From a checkpoint of a small image super-resolution model.
Model: 40-pixel images, arch unet, norm layernorm.
Data: trained on simulated grey scan slices of phantoms with and without marks, 61250 training examples, 4.3 epochs.
Rows from block 6, named by matrix and row number. Rows with one number belong to one channel. Each number is 500 + 25 x the weight over its row's rms, rounded and kept within 0 to 999. All counts start at 0. Numbers have three digits each. After the name is the row's rms in percent of the matrix's.
# convs0: first 3x3 conv (model.decb.0.0.convs.0.weight, 192x384x3x3), inputs 54-62, a 3x3 kernel for each
# convs1: second 3x3 conv (model.decb.0.0.convs.1.weight, 192x192x3x3, transposed), outputs 54-62, a 3x3 kernel for each
convs0.32 102:517543556506496538518489498489541537553547531540499510466478486510483454510474467496475530493478452531557516487491433516522453499512490471516510490543539528512505491500498526499480508490451489461488509488500506517519494531509455487475471514498
convs1.32 108:479466438474501492490475471482464516510450503487477504512495569519532535515505526480482439520494464504500518513484452446485491460508486497511520510509465548538459491487514532489518513481522497494480561542532494503501489491507517519528512479512
convs0.33 088:500505493500489488527525479495504555465494546431444511488514494487533477479521462479502511500518459458531421506519528483513505476485505508493495522529501504500523546453484530472483520483502473540534469531558519540528501501498507499499483481514
convs1.33 072:477521497511458506530471495524516527527524485533461463462516488519516470484539505530530520527498515522524546473515500469501488503492524501508548462509531519534462531524512527511497552506496554471507496527488506512494504542453495522472468544543
convs0.34 100:469500505459490470478520497575501528569519515519503523531531482515501464511521494469485447448475472439489481469505511479516547494476493526478460519514489531504522500508489497519478503447427473505495484472468503482468553501518525525528522511512
convs1.34 102:464474509471485550521481492501470425505480458514498528515501531518513483500501503467461508456518528466495537494432436506494488517525502466488517462489480512496506488477477496502520507482500492492527476484494501507476503502491528495466534528488
convs0.35 103:504482507474494497464475543488488463513463462531513532516506502500481477468500483506494496523512485482495452499477500500487498457447510503508468490483510539505521489512560503485565459471516527506452543515479509555528498489485479476415475489432
convs1.35 110:482502484502460472508481467549501519513493471500503529503464501516467459494535457470447535523471497485486521503521514535525484529518521473479523476495473511516515484523523461495531509483506500484490490500514503500487508514485500495504501510505
convs0.36 105:495488489479489485504489513507515529509534524459487519496526512521541527482536526490492485492505508498519536531506518544554516544512513517489518497494497500466482480516516500530501509508518489517538497496487493505538498519532509502500494483488
convs1.36 104:452443450447460465455497458507493515491516537507528506478513495475456483502468484549495560540530543504549547492475478502477503488490500538536522544473497537547513480522477480512494500502528519509523534522505499489532506501460493500461522535471
convs0.37 112:505501536476489535511507524511493489481481508467511531528497524513479499530519467498481505510508491453498492485502507493501488486522524504498474490486492495473478448477593495456533563430432486439477491470464487485464506481476495511532543520525
convs1.37 126:514509550504469485506438503499496468494581484462483483495495483497512468523503507526515498519496479508529518461483501455477550563549514533515519515482487523519529503520558492520545501504508497539520491504512468517472525499484519513483516474552
convs0.38 096:478474472490484479492507532547531526519477488527474472524543519501488530510500546485531531497517515533486500451505493472504499507539560477474504464479484486483475496503527485516551538534545522564549505527520518537531496500482498501485521536506
convs1.38 093:504461490527507471468482486492520521505519512480495447509502473517510497499502446472483451458497462489472472496454499475444495514479504486505477478502516439494485522490457501526460504494460479470452513472481494489482489482483529483459459497476
convs0.39 103:499460476477505469488487515544555438495588498491496464519500492503487475487505481508482499479464499472502503473512484546526465544492483498521523540503479497516516525503508496551458488514437496515498499498483491481500487490483538507479536491481
convs1.39 093:497495526495532506533492503524500454519482423532518472492466486529487544452523509524500487494472515509497505477507460518526480483502476512492500499486511510474473515515510480546539463511485485474517504478444490521497496506535511504506510500488
convs0.40 097:505534550539507547507503520531451509501470538547529493487492530464479509479476510530502524489494499472480474498512495505509512501510546508507532520517492509494473494517538503511534437434510498477501496504494499451486508493461495491477506475492
convs1.40 088:465503493484488512524505514479522500478515475474494513466515473516516519529455518523523504504487495481453488456460500443440487480538526507515507495510522502467485505472535475489481513535489519502487514508441489514467516514507500475461527529484
convs0.41 089:432460475453469471433433425514478483564524514548499483524500493556513508527526550493495518472502450520563514499506512461503485469462500454487454464486468474467492482506535502514535471469540526574537507578520492483506484502498469477499502486510
convs1.41 078:515482492508514503505493505530475484534462469459523484505494499509557513500503485500492498505472484498467562533554509510553528469528506441524527539503516503535446527500539538494510497445506485470516509565491492435480468489480523504515509518522
convs0.42 104:538517520531538532496531541511540563573525486536519473483476528509474504516498505485507528462467478496511490485510473452512510510471515505511493483509511498484474500528484464476472478517509491517480472510466489503468478501527480498511488486544
convs1.42 102:537516483503554488532518539460491538488441559500438496504493489475511489494475502488472515482503466504525533434492465488535487486542458498521479486492452469492485486484479515538521519502515473512490467471485491509523522561492507484472514478497
convs0.43 102:491514462500510528518493499483473520486474453495492495530511492519510497501486470502472479482499499484475526516489536517503535501502493530518527520497515514499469472453446483494486505500468536506531506516490499484468550518522520500499513530553
convs1.43 103:518532505482451519493512523494526522459487487518517497510519490439465513520491498517505522473482551514488527486466497484442475531536509530509493481441514506526495524489524481498498432503531514523493532448505508460476502539528496506505476481514
convs0.44 098:479469523521500535550508494489497530515510487486498441460504497497529449479487511472469500485506469467524501471503496482508496467521461476483455453468444462487470484428502519501510538495508549527520555529505542499521477501452488498488513489494
convs1.44 095:500504513524510522506519508475539462463514521484510501495498474494498479504485467492484479454497534511491476494500519511491526518488481505466472511449531486522573472492516489468526486514536537524491568486529513480516457459468479509520488524511
convs0.45 107:505479482493470477494505500503540515503525526537559513510481478519498469497489481525520513518494471464485481503456514474496500526515527499513526496524514482507524519556499485447466476451485467493493472490499488505544477486513473512491504515465
convs1.45 117:515475483492510505493475474486457481462480472508505522483518485478464541537486477513518513516494547477486503506501518501519520545514514503445492482515505495503511522526517473535446503518491506510512492499458507516494537533479530502515468470509
convs0.46 092:454455504503478454470490513492511515527506477498527513494460501522512528530503503517524501523526536521535516504562489504512502494532555449482504471505529463494515485509524492457509577503449495519545453467490479471484479491485494493481515511488
convs1.46 080:484539511510495495472456483502467501465482495447496519493484505523528482505546448521522497485502503497462547466502496491468501545508476420477470510456496547485471478522524476451487540516473508450512505445476525478534515542460438479553484491492
convs0.47 094:509537552514527510500464490506491472504489448493531496513506486501494540515521511514496496469486524517535526510491482530492506505555479516496497499497542481511500518538473583537512519466579510497476504466466445470469506476543503499522507489485
convs1.47 085:497510500491535501485512503578497457511525483501504460547513494506494517495480507529507506515500490496493564539492484513491461460500478505507539460509451535521473530506478512491493494477451477478480491512463492542442506489522460526476484522551
convs0.48 103:526503486504488489521468475500497487506516585523506487499517492470510520454501524464512495494525499550522512497510497472482475514496480531486456521515517523486523450472429442511442421506454516507533519460494504487506492488502503474501484518510
convs1.48 099:518451470500503480503509483467478512486502500476499516537503502512512544487519472510510546524524528489531515509446506497499480539556529491503466485466498477480486514494474544569499530544530528531523474476510529523502516488486526534519509513506
convs0.49 102:511534547542495514522508538543522504491490513494538510500490515489499496507483507547498522514522513472486488501515518518480535523510500471463505498512494478482464535573548565538534583508537500521464473502461408468462470489467500511510496512526
convs1.49 098:494492531539519507562515499523530470483489515517479485525519517485472524513502481475484520523485544520445521497525499482503481494490500489475490517497508494522529487503499497489466505511506540532521500508520530536506524477481490509514487511499
convs0.50 091:521524496558511504497517505536520493441491474434464435521500520495513510488519534455505482495545475506530495493474453512501473509502520488527507480505500523478466518527488464482500501461505534525513498496526551509516527497478537529509484499502
convs1.50 077:490479482478455493488491513546550488493571529475515562475488487503448523465522492518522482515519476485515516535476487530502498511495500458482493461486515478490541507497494497507498531497476463484470465463475481476475547455476466487484494465520
convs0.51 093:524503470484456479497452477481488542427472484451487498519499477494500521509494514478495473507507522519503509520489497488496537494534542481483502491510528511518514470447515488441471544476476480484480515556479538537507492502484496507509497499508
convs1.51 084:485488519497527497496475460488492540531449427522481510500469506512527509478537487490513473501510461504528497521530506479518467445502527474466472523518484480509487506468498510486479505508530538549511533494538510440513524443458555494466532523488
convs0.52 099:504477509488483493495499486497466477508520468463482483494495491514526474545525500452457521476477517463513515514489510502550532490564555519540521525544511487529478533476489587513459550536558477457484486474501444494495493521491504512489498504505
convs1.52 098:524498533517524520478511518473478548493519548528534500450518472513521486572542539511484456485523477477492495484454518480457525520496512526515514511491537480512528458472466503498486518474476576517528542508479457476504497534498479483459534509503
convs0.53 096:503489498507507510515545516508459517508510488519529494487504496499493541526519492487510552490460511500500467488543499498505479518512447481484497519505502475534497520472470471463477517461453526514506503513489509527486503493518471514504505518478
convs1.53 084:470490461491460450453487508542547440488502465449510543462484525513537495480516476492558516495517528461554494551520532511521483497519519479490532496505509462494504531516512484492515500562497499473441459551511482524480523511512499480472495517530
convs0.54 092:496504518509502485523461473488555525499497504518530509487508501478493513483483532513506491502503495506507514505493534519527562497521545492493486500492533532513538488534525522467487531540528450463528494502541472460493504495491519514523487471486
convs1.54 088:513522472525451451551485510490506501491513485497476485526521544497511516434521483498531512487525515454493483512486504555515521530487521510511518546506490492487516517522482489507498537481511503492520495482471518494453506547477495515492458542498
convs0.55 105:479501469505472470471493503483494433498507476464423428499491494530480497492519514509542531508523522524505510522473492520447470509466467497504482502506509491479493474443413525539443492546499546515516529471495502479504487492533491477521505495515
convs1.55 115:511504486503535477470518498486468488499417441553520489469438511475492481497465530477484476497526500493507498493506500517484479484485507515536514530522482494485528494500505514493500487514555511520513490511530479508511446499487493496455468525517
convs0.56 103:526541504540551510535534525478489512437503543449502453503517551559518475508506490501534527484505510490473484498482495478490529501546540507503528483504518501515528490536547506462492488517461517507497544508500522519505514558530526523498517526505
convs1.56 095:507478503494495493460470489499447493506489556544529505441487503529475504505486475471490495506525542483471505444468459511506442473476476505511494488470460511507490496504504481512503469531529508482488510535501493476475470522519443490531483503508
convs0.57 106:480489487478506518520478509497536499496521490558523498514512514486485492491493500499470495503467476514473507495485503509489469520504489496497490518498480526526487546523485530520563455473586494520520517502527502513524502490481513519515490490524
convs1.57 120:496505525515531511506514538489511514474478539487497538519479488507506501482471535520522466514534453500478520512449501504499479455509473477511481488531499474511483493521525488504500494510471504497566518435479554511511501505499484487471470515461
convs0.58 091:490501488507506516520506520485482525464535498503505522498524498490496551487496529546531515499508515512481465552502540493468482508520474522484482513497483540498518483541538484540531498521500423450462474487488488521513524514519505494503523492500
convs1.58 071:514524465514513510521507543496526503443526479489487463498493502468522491483469500506493511480475551497484535494428506513469458488495448533510520472468514472406466516506493512519504540564488499523440479468513484471474453529525470531529513516493
convs0.59 097:507480516513511512501504502496470463488504493492545527549522507540489496509520527452455453524519503547487505492496509514469504457452518544482494517513492507516460531491557575496532546510467572497512545492506513488510489457459481506489497474463
convs1.59 090:505491501502516502465501527504514511511473470521547554510517507484491501508470485497466473490518508488540486510503514522513545479441493499503519540502479485518473469519478470517481491486490444498486508508504500502508494505486465479451512523492
convs0.60 105:516506496522507478496505503428451457448458464470487483484519492489503479478506521504506531507475552501500522492517487508503509473473526519496494473471485479495507469532492510496506556450502471499518480492519472501525521484498509469489537482506
convs1.60 104:532471515526511489545521449521556554453511562480503537516547515506560495492515493500480495523506492470522507487459506478496495498545486525444498501466502503524531537526531492472532494518499495527533491492506546498501475518524539506526542465507
convs0.61 099:471496523533512508537543509503502550510481528493506484476456462467470497488469462512482475495504480469505526512488486483463457494492542509487515499511513483515524491509490506509503468481532454513470479508467493495441514521508492497525499509504
convs1.61 093:502505507509508502516506500484500505467479488519484526476472484497484469468481473517546435539475463515450480466478508505484484482500517499465509464498469472510461490442468466471515500499497525479454513465503483467516521515469511493450489542454
convs0.62 097:496520461498521474516511499512510496471480465508482448476510525476481489522499530553512460493500474494489487534586518489515471506523508505541498483477482488510492527578544527549503554533532486495526463503518497516539504517485507494539516503507
convs1.62 094:513523516534532483503522482499499530495517493482501478485498548492524502491498502514517490529475489512503476470498469497557514497564562526487489515458496464532510515523505493515500482513497523459441519495526508516586488479478506494506491505529
convs0.63 110:494495477506522479526511504459459484429478494511496533496478496481479491496502482496487489476483494519528496519501449459481472492513520527528490509502509474517501494522492476480532501497504479462479483479474523524474531521505509519507496485501
convs1.63 121:467497494494536475533503472548543475509608435477572519512481474473504485457520494479529447542503472507552520495519551481496515503489504528466499467556495467486535569455518493514517461467492536519532472492462519514449535476536494496524497524540
convs0.64 100:488476522454490539498484492507496454515460493516490510485500519493523494477506467502500476507518513494497511463476542498476512470492495482474506500473496513467486487441534556483513553542500461474504477470506493462482471479510491475482523499473
convs1.64 106:530466490506473526544503507529527461499479457541482533447467498503501490526489471468510533499572560500508510477477482489491501499514471495495478489532482533522497524510513506531486483484499543527529490485503509512476500516510481529499487491467
convs0.65 105:497503465486497484490502473516475510520478514545525506524506467536542452490497412511459459497465456487483489519511477497494531450508535485507525488464478507450477469539588481513521505507462521520501550517484531518497509481509514488507495484514
convs1.65 110:547529537539504523495486477521555477557554477501533496515478487501516477483552482504512499499492524509558520475478520500526505535573498511515512512480462513468509515484528502517523433475444485477508448478510515489501496445440527509483540510503
convs0.66 110:500491504539512516515505524499476459446496517464523496509508497512492491494456456490499510515483472500488480462499482486519477460535548506487494483515490470478511485464482494472435480522419470459439514494466497486502489500491485475470493476503
convs1.66 135:497462476516498511530543518514509486454450464523493500485444516494504454481525470488476494539518506518520517487467493506450458540480464492497490483535509509499482494538477478502499491554490483472474501472480476490500489485481501518478493481477
convs0.67 095:538526527466517505489467467475491473504515544509536531518516514541511511510507510458501495497504516514503532481516505494497486448505472462463472473509476455480466542517473497539493481541542513482533523507535587555533487474467531482499515498508
convs1.67 087:491479509501506473502456514490497419481518404506540477482496495533495467490533522506546533509491512526537543454475503528492500489520483486543540492494507527496522480476538492530531465485505492446530534474518493519500535470530453450469497511495
convs0.68 105:504507499485477467503492505476506543560536526570479512513485527526507487544531499495507527502517518521490477488488505525514531502511525472538500491519502458478507532476443505449475508455499491520540515555550478536541510521474531520490489483489
convs1.68 108:489499503467461523488493488474438485475443480493461470503489499493481449521480492510519468495492495523494506473502536509482518502489478510503490526496513526519497496518481478505543480458473484469515512491472467496503529556516496474421468461470
convs0.69 098:490487490521530517483496502528520534512514496527490520493546552460503564494490547469488502477490518499514526481508491512529496482518483501536537508514562495500511494454455512521512445497531489478467447451477409399475514508504518495527502499503
convs1.69 086:483504481498471496563524506486490493502499531501443493512518500461552524457507535450532535472489523494477481505499476521525481473487476491507470448465481505458496497503517487488498535553517520461493518489488468498487483514503505499487510498473
convs0.70 096:531477491487500501484499532496527490502499523499525534505500515513489489487481516473472544505509504500495490505490474496501479486522513511512487493480508515489510484488476533511529480532521537522571511529538591537531481483510505491486506468509
convs1.70 091:501497518474489522557514494526489466493506520547544511450455452457498443456496481460490500475470543460475498492458499511503498483493475530505551588487508564509508470513499488485490471480530521507535522539493535518524483505483507523504518467498
convs0.71 096:520501540525532538508484531483512541524488518507569558491477492481502504507462494467504514484509491528513484524551520518512514542508518496468505487478511487495486493484492516471437528473465518491448537531536519482512480495532484477529525486490
convs1.71 075:486495498479515509480473491505477472490510508451502486463486514519497534481495487484545527484510493492494512509505500490534497518491543505549498458522531467496506524519523478499509504534454458481479515511477504519540498477490493519511500508521
convs0.72 093:541530484527529496487468451377434490454487478471491498471488503507494525501511529464507489473462508483474495508477465524495474517491460477436474490473488512506477505537477508482433482480514505479485520481510502522514481484497518474495510470478
convs1.72 084:537506491542543500465458492469521489481557493489539492486457517475525547503477550516485495517521518535515515511443493508512497532519525511514522502495494461491520497497510532510489474527521508477491509516524468506484453512492501529535463508510
convs0.73 104:525537506505515494473522466517498490464493487477491515511518522491491513473484522492491472483469467482490537513448493506501493517514445508486466496520484491523474530412459434434435422473446467469474449466496441510545474483485525505511489479492
convs1.73 105:474519479502503489503512492536493492470489525462496490479489490464512537508483428481519488488506535507534526519495535489491498558535571494492462518480496520523534531503486514510496481481543484481479520516528497455496475489527529515526503512489
convs0.74 099:534535502514528511509471460501470460506510500508541549516506515483479475495502490511527543458481485441472494532525560495530496448504464483517484493495475518506508496531524555538561501517513477523484486506488462468497517483495525518483530506527
convs1.74 096:503507543510454538528496497486470469512498513502516519446484508512489475493467543494516510503519491501549517490456489523457512494470524499535521506460457528538459468515480506542521533533478466452492533506479481521568486523458472478467507524468
convs0.75 106:504511488533509474516497474479438458481398450481422458500504488501524506474471470496480495499489492510522537501475486502489503486468483504461484494464493498453491500543572533542569533543561527525533530505501484494473483495510484520505516518499
convs1.75 120:477494458482522492490521521408486469465462479519472465518486493549483494484449475517506513487516540510533524568513490562494520487474514526526515452474500494432512529535522521493507493486520482496445448513530497524520537468512442444491489503502
convs0.76 102:426465508470519543501532529538507544486475549540463507456509477474532502490520480480458495497465472512482486521515489495519505478517530513513484496480508506502518408452542470527559503555530521505555543475511549507495511497486522503518512501521
convs1.76 102:503511476488493494509531481488506491478475488563445439515555484508461515532463456493555505499535482468503517494528498529491473515484495513476478485504500484576477503460518481466452533483493557537490521501460512498525509490532517459479522494468
convs0.77 100:501524473498514510554499473480421483475459498449472522503507485494493486487489495564492500529515494529505499494508451522486458499480469535547500558543505513485499497493543537483501530502505506482494491480479465484532491461473497513520481490482
convs1.77 100:493501465498514532524493498508472538548491497476521472532492514468533526509547514507492515510457462493481441488460500505454481492448433537495502551501465469512489528534493511514507514496519524498528497464538519472491508505517499503504489525511
convs0.78 103:528472485534487496495492471492512530521536560522533545464498485461518518480502504541495498504485477470474478514514544490485509526493480509495485492506487511495476475513499404486447485478411544524493504512486533520492505504482495480476485500498
convs1.78 114:482480544491500522499540507509478438489557448474543501531514508481542482537580519498475492514496533486490550489483509455437489491497509491473534487453526519504500508500499519490519533484466484449533492501544495531518505526457492488496478523549
convs0.79 105:489452490496458477490488459467522509545569543513502473500470501508484491534493491486533507495530500462493512515496483538502482516533509526508515485491497467497502578531547562583558533521563479467505517493503485461475493484506498498516510496526
convs1.79 112:469525508504539510486469496484509543488517502507482454449476518503510517541519492493509482473543478476516480501487499537478482493471483523496512471508521491500492463510545500507522539468523466508514525495527501482508523498497526520468468513468
convs0.80 097:482491521473507514462507500518535523516475481471481536510506494520490520482489506505495509471503496475509504473519511515498520506489491515486488551510461519499471483469460393476442413472505517513491487472456466479502508496489508492517511479478
convs1.80 094:506539494490491501512508526506532506496538542459556504505541443481487476436516530496493499521508503479487490511459457484495482469490485508496495477463509481481523498541490480522485475528473508475541484495471508481463531467479483468498518506510
convs0.81 098:500499521513475515512508548469511508519530467524519486541523487488474528486470518469518510470521520478510503462436477480506478491483470519511512490509476508517480477514558523493555532491510521513540504478480519511519508488485503495520491503496
convs1.81 087:508522486520497488510499493475481521491470574473511515457528489531517464494464494515526518487499528499469506484512494483498494520458427557511457514444549491562463529517487494492484469518506520483520506480513439487516537535478511500535478490504
convs0.82 104:464482499516525493519536533466490474486479451538509493476505491482508543535509531476499494519510479494529522546526525504550510472489527490471504485476535495505521457425414458473491473474525509492520518517516483512533497487481516486497517520523
convs1.82 117:470478504484435491498520471457448501513519470582546476490463491535512510494496511510495496483505487475486475466475489459415478482431496495467489498471505472508499474504464497471494497510538468467514513512507496486497510514511535510482495520476
convs0.83 095:534499492503495483467477496479520533418482517482503522472456510503484523510490513490497545491495525462449490520480433509501429499510482570519490553540513504480475461502452504503485482536593467471527503538527525542527495477491484488466475483491
convs1.83 095:497499455471463498521488495496482469488462517504408503484516482532513551499450529527495484499534484488535510488485474491484530447513527513518503442548529452541473492501523508467523529485470468458491500515489488503518475503485479515467463489487
convs0.84 100:505480464464469468485483496478502463485495496462472517489496517526521480524514509529542473517505455534530522443521505486516485467496484538523516501506505499496472541528450489578505460518517477488484521561543483505506460516525532548517519518498
convs1.84 096:460522552500515495493496472443522507497534509542520544491516478490531460502485530518497492522538508468461463541511500502505520472483489506481496506504560456441523523477509478494491506485486519496509471468434518507475501503491467495486504514491
convs0.85 109:535500495536504514534533516522483492535464483495448469506492475516505504498501492503489530493500504505513497536488497483512523486495510501507500501481511535492500483501518454493524470491508513519489501526453524514464506505476501475502518501554
convs1.85 121:485480466513508518474507485447509497482522511481500526516440482500529521515532479477502522509526512496520464541507475539532514511478513527548553490526519478505540500514488476502448501530494529544537451484504493469487499494481518547531459483522
convs0.86 095:526477492469451456499503489554579543512533514461520493473478508503482505500494500510482510542483491550488515506495478500507481500510494512522486470489492489499495534503469483475470468489496507500460484502496478443483520490478514495506509503506
convs1.86 085:470493487532469473508524494471535495448533474468505469421510495494501494487479498516479485490512500528479495503477474533492493505481483470464543454456528502512520497490507503477533534510530518507493495497518473490539571528511538497537522498488
convs0.87 100:508490547477503543498525539453462509464521526470543531471504502485498475517475501479478445469461479503498459510513512481520514493534514496495490499544500502517492445550511443502508476487495508504469523493491528499528475510562509481520516494520
convs1.87 098:520526522496523503484482508536519502483520473504545505485536534501529481481526473470521540511487490507526529583494493535510451538507458491483488482497500481524512482507513554529502552562550468512462487539481517552487475511502510496527527509483
convs0.88 101:442489504486490491502533523530524484502461432476491486527508464512511502502519504498499487482506517492508467520496486510479469538530492501499503494479492513512498411350383430470432494515525524489507500511527516518499521486496494499506502530505
convs1.88 104:499490492468498481470493511470443489529485451498476484517540515484466493499506527525482488539505462523487509511498485486513475468495469526535537451503519529479490534509489505526549463482492494501544470482495517556551513498506493509503503500503
convs0.89 110:493500495538503526506477489485448453418423475468510497496504492485469478495489491522543502490558519495553539504493498514496505457490478516540490486516495466517542479481556498540533516503481487537526474519514463531511504470482529529505478502508
convs1.89 123:497492512465502522489473473453516532453428540461482534494460510510486495454470534484505500466549541481503481485500520495464511521450488456471490513482442497449479519483499513513494519575504493435500457537522487537511497522503491504500506481564
convs0.90 090:481516538446513494475497516527484522502496518487530446535473487492495477494498517495542504477478492482457483495516492477492466499517493475474492470473479471468499499490449524488494521514510493511449486492486468479484505509484513491501530514489
convs1.90 079:510504496536493486501500505497449485493484457506545506504468521472488501486541485512524482530514486512466514498468509534486521487482486510514553489481487517473506534539491491494482528509502511475532481498564484495538509504479490537504490485442
convs0.91 095:521483494537490492505492522447453509481513474470478503496494501514483471490487460512492517485498501464487487513462495524463450523520504493512483512499485494502500546418530512470508441469514526503525535520505560529580491510468500515500535502479
convs1.91 085:470484475474495477525529514468489519497505499479537546544552489465487537494498557508452509474459482471493559521544518541497484475480486490485497502501536490460501489477448533540489503518516489497509466491514514497502547482511492498500473503494
convs0.92 093:505492474516487455544502487489501498488506488546502484486496512509521491485480490483467497492491495529488474510508527499503523464500508469459467487470491482480502504528555488506531478508502486478456515509462519506456449467491506507476465460470
convs1.92 091:507522491506540556487511506523513491504504488486509465503487482513442505483475512524486514477530444483478460519452459533474482469438511536478529498435530504512482461506470493522479512503465522499448496487487490465492505478517504479478473500495
convs0.93 093:476496534469482498454471487542488500521514473553503457515524549484480523493503482522514520535485501537494495458502467484501492485516482451483517464499514473504521474477513475485469469509486421460531449482532475517510505506515485512507484491496
convs1.93 084:497501482519467486497529496499491513513494533507478486536481495489541507476525500515459460531459489520481496517454461529486478553518558480507480534482503472434505486476440523507474524458457493537499502485472458481452498502499520522525528510559
convs0.94 092:531506450535468486553513483471461517506494486476472452475488511477478520498500530507485507519501514475488500525492505486491514468452508457505510519541486505539493476531499456476508483509529460510496496527490485524460549470498526507521539485527
convs1.94 081:486480511502461506461440478485487522538515489513451479504470486505493498484477514487498550516475523483498494482507510497493539497486490499525480492515496507478510450489513500530445514497465467523430536480493502523527455519510513504474486455505
convs0.95 105:492530481531522495495474487531505538488469504533497505494513512510523469514508468477497479491510503536519501540505503483497462523492504484502506556534503507481494471483552452475540539520491485472459477482489511533547480486492504493483479489500
convs1.95 111:510533545486480538501509504506602492497583572485512536499500499494513497498531501502520492521495487495501458475515525463477483483529499505459486491435488490474488472535529444503493499521464497494431509489462488501494482526499506479465469483490
convs0.96 101:494533563539513529557563499470512523439504535490494479528525526532493476525478494523534494528533518484498501463493484514523498532527521510515465517518491483517469441444513445398535468388470540498509512489517484482526505499517498487486493468504
convs1.96 109:465510466456527499504455483467455489483475495527508488507448508471485455532459433507541544536520525512519525509537534500536516479482524504480484516458519503492530499476506480467468514483519452428480502494511496483498472529513491510487487534506
convs0.97 098:472519561456482509452467427530502515536499527538525488458488458494511467486503471503467466502478458514508470491518488483535509497558535475528491475513493499475477484454479427365471435383458483496491492479495506490494513499477484488510485494468
convs1.97 108:489512503457486498469502477531456452516454445513501490530473480490518525515555524502511487468509534486519531516514518503546555483524516481505536466508497484507487482530462517454473485476531512505522510503529549503569508495489517508512467508491
convs0.98 100:525490505499473472473461499480457450507522524538551555504519495505520494508511486502516469499496491533508539510527467479474485489450480504504477553523481506471500494483527506467512508469518458468467453476491461483470479486514510537541481470488
convs1.98 095:476452500516512504501499452487490513526472476477485503496480456529556517487487499466538539498542522498503502495494489480465505468471480478494470439472456494501530453488490497507525466473489497475479548535539482486481500499480500502492528485514
convs0.99 092:514535533481448471523467468479474475491530505443545496505503495491527495496505491543519520495505528505533546531526483490504501515498488514455479500491483492515490524564527535550463554547426529523565532504496576546498472498496524510474529500476
convs1.99 085:476494494522498456496505445538479488551512462547517484498490525530492502513529549511535489500490469548485536529502483502474442523531456469519516505557543482528522486503453495489453505491440484500463503506453462521500503483507457514479500520532
convs0.100 105:501504501495527546504528537532514499528480502519488574513493487494517497449498469484478474491438464481478504514521496501488479474503534484501501507491489503491488474483479494534544462548533426463453505472464483490481472477532465501512505509495
convs1.100 109:524508506544500467517483473484504536481495498524477488442489494484510474455475476501493485500512530517490496498486496557531544545520559476468475489482486477511498466539537497527492502505534482458443543493458493537495516510486477503496525510497
convs0.101 094:532503464472454510517479521501424463497442517460494536507520569490489516485498492503536555482503525544523533553483521509489538540517542557540536514488501473456463530490473525447536583600628534501445517508477494455465466491486474491515484498482
convs1.101 087:452474478515485524503526548500503455469477498498484475482522510522516499512510502499476493512484536515498530533520508497483484464513489567569513511503455480484510464515496479523502549517476487506504535504522477524496504493508507548514487519478
convs0.102 099:524523495507522528535530549492531489528539448506548509521503526489480487497534514471477493469491530501528522471477496495491514520512504488506487488500488486514472493480468480500520487531535497483449511478493510496520493505508500487492471517523
convs1.102 090:494532486515490521507446492441446509479499482500493546472492466509487478463512491489477506479482529503545488504525502468470503496484519463479496482491483515514507516497501482484505468496480541509495487542485463494508511490454513478481532493483
convs0.103 098:475435447486471483502469491500508490511521505507508452507492461514472479533513494498505508498492491537533531496511535516519540471509512494481481459461530475495511515461468500449488516512554511531487494484521483492495480507497492508510525515480
convs1.103 099:489482501460501502489500535519546488557541517491512529504527505479550522512488490495510532509527537497524511497518547502478516485482501525478479541458506507472525522464459473517505491546507499508511493512462510518480477488486440452462473448533
convs0.104 090:479494513516511511524484516520554497490522443543551490502464480518499513512507479479458498493477522476515509482499531501535496467499498491501484501523519481526517492530513574460444537467429448489476473483528521539572529502486512495485516483513
convs1.104 076:466513501516498506520525509511505492501493541503494471456487512503536542506508519490520469491512522470477496502481495510494454479496550491515493490480528466478516487485534473483477507481474500463487488545488461463464466525488496497556503490557
convs0.105 099:518526507533533509539525544524530532567494496568477484490484470480523514463486525521516513486512501498520504532513509495480502518496491458500509501489498563541512488487492482501524482487605471483502507492495502482466518504535505503492500501483
convs1.105 105:473453489490470502470435489500462482515528512461503515524513476531505488501506505494525501505541524488479503506480479511478511514458513531503518500499548542491519543502487480474509490463517496468508519480498458491476456514535471485473497493531
convs0.106 099:511461490499480570534516495487527482475446466495500489498478497492472486495504485516511511498511519487496528522481543522525519467549519457471539502471471493505512467480475471481542492467522490535503526529528505495503505510501504489459511509481
convs1.106 094:492511517512506486526494462500527541496457450507462497525510531464515517440488489467501486501451499564551527513508463502489470464498516454468510499495528463472521471490468512510495546492544540492451470515524515530553484515495507507480513492508
convs0.107 102:481476479508468494518473486536522518524557537534543529501492502490505486467508464518504517536499530551525512501507523495483509502493520501521517493522524499492531496515521493525504539501454500517481512521500520530505507494507481500506520500510
convs1.107 100:510465456512510492491483496486429517527435559502479533532465505502475536460482518525463488486504463522485477505456472499480509546443500469504490481537451522486494495508456526501502488479487507490497487494564499494487525505514496518469494478528
convs0.108 098:490495504488476496490507459479492461479489483512501486451451454489498480457497492464494489518513513518502485488473468453480468465492454505491494524493518505513508550553529528532512482525469499493499488504517493518541484499475492482487494512512
convs1.108 108:473497481501523502512483469507468514615521528526488470524515482513523497521556486512489490484469568490503478474499482446478475455518490489508466526511486496518515513517477535442481483455531460465466544490522544467489494474470487519477485499495
convs0.109 100:493531495524488478517498489512461486471465515452435485465466472470508525502506530521517479510498502521508501498466510450491500474464507481528555502507556521514544469519481443506511449507526497496488465537528452521517505541448495492483502517501
convs1.109 105:491511467461497501476496512499516479465542506471474486497568496498535506533477503490516523511481545496525541473442519489480521512447458527459485549498473462430493513479515522491501514531477463525459523527499511509490503505476496501486485491539
convs0.110 120:475460509488475485530514494559523481535550518501525511493468470497487467490501479504512506468461491472491515499504524516540545520552556488495500517502501504505498524494512487487474467490498528498503499468508465467494493492493498506504507497514
convs1.110 146:488506514503529513482509503528502535472434463503471460490437484455487531491474467469506504480511507506499516516561605526527579511447432461509493469455492514454464483448476571507522526506521517467470444510532496510509473527512477464492479506486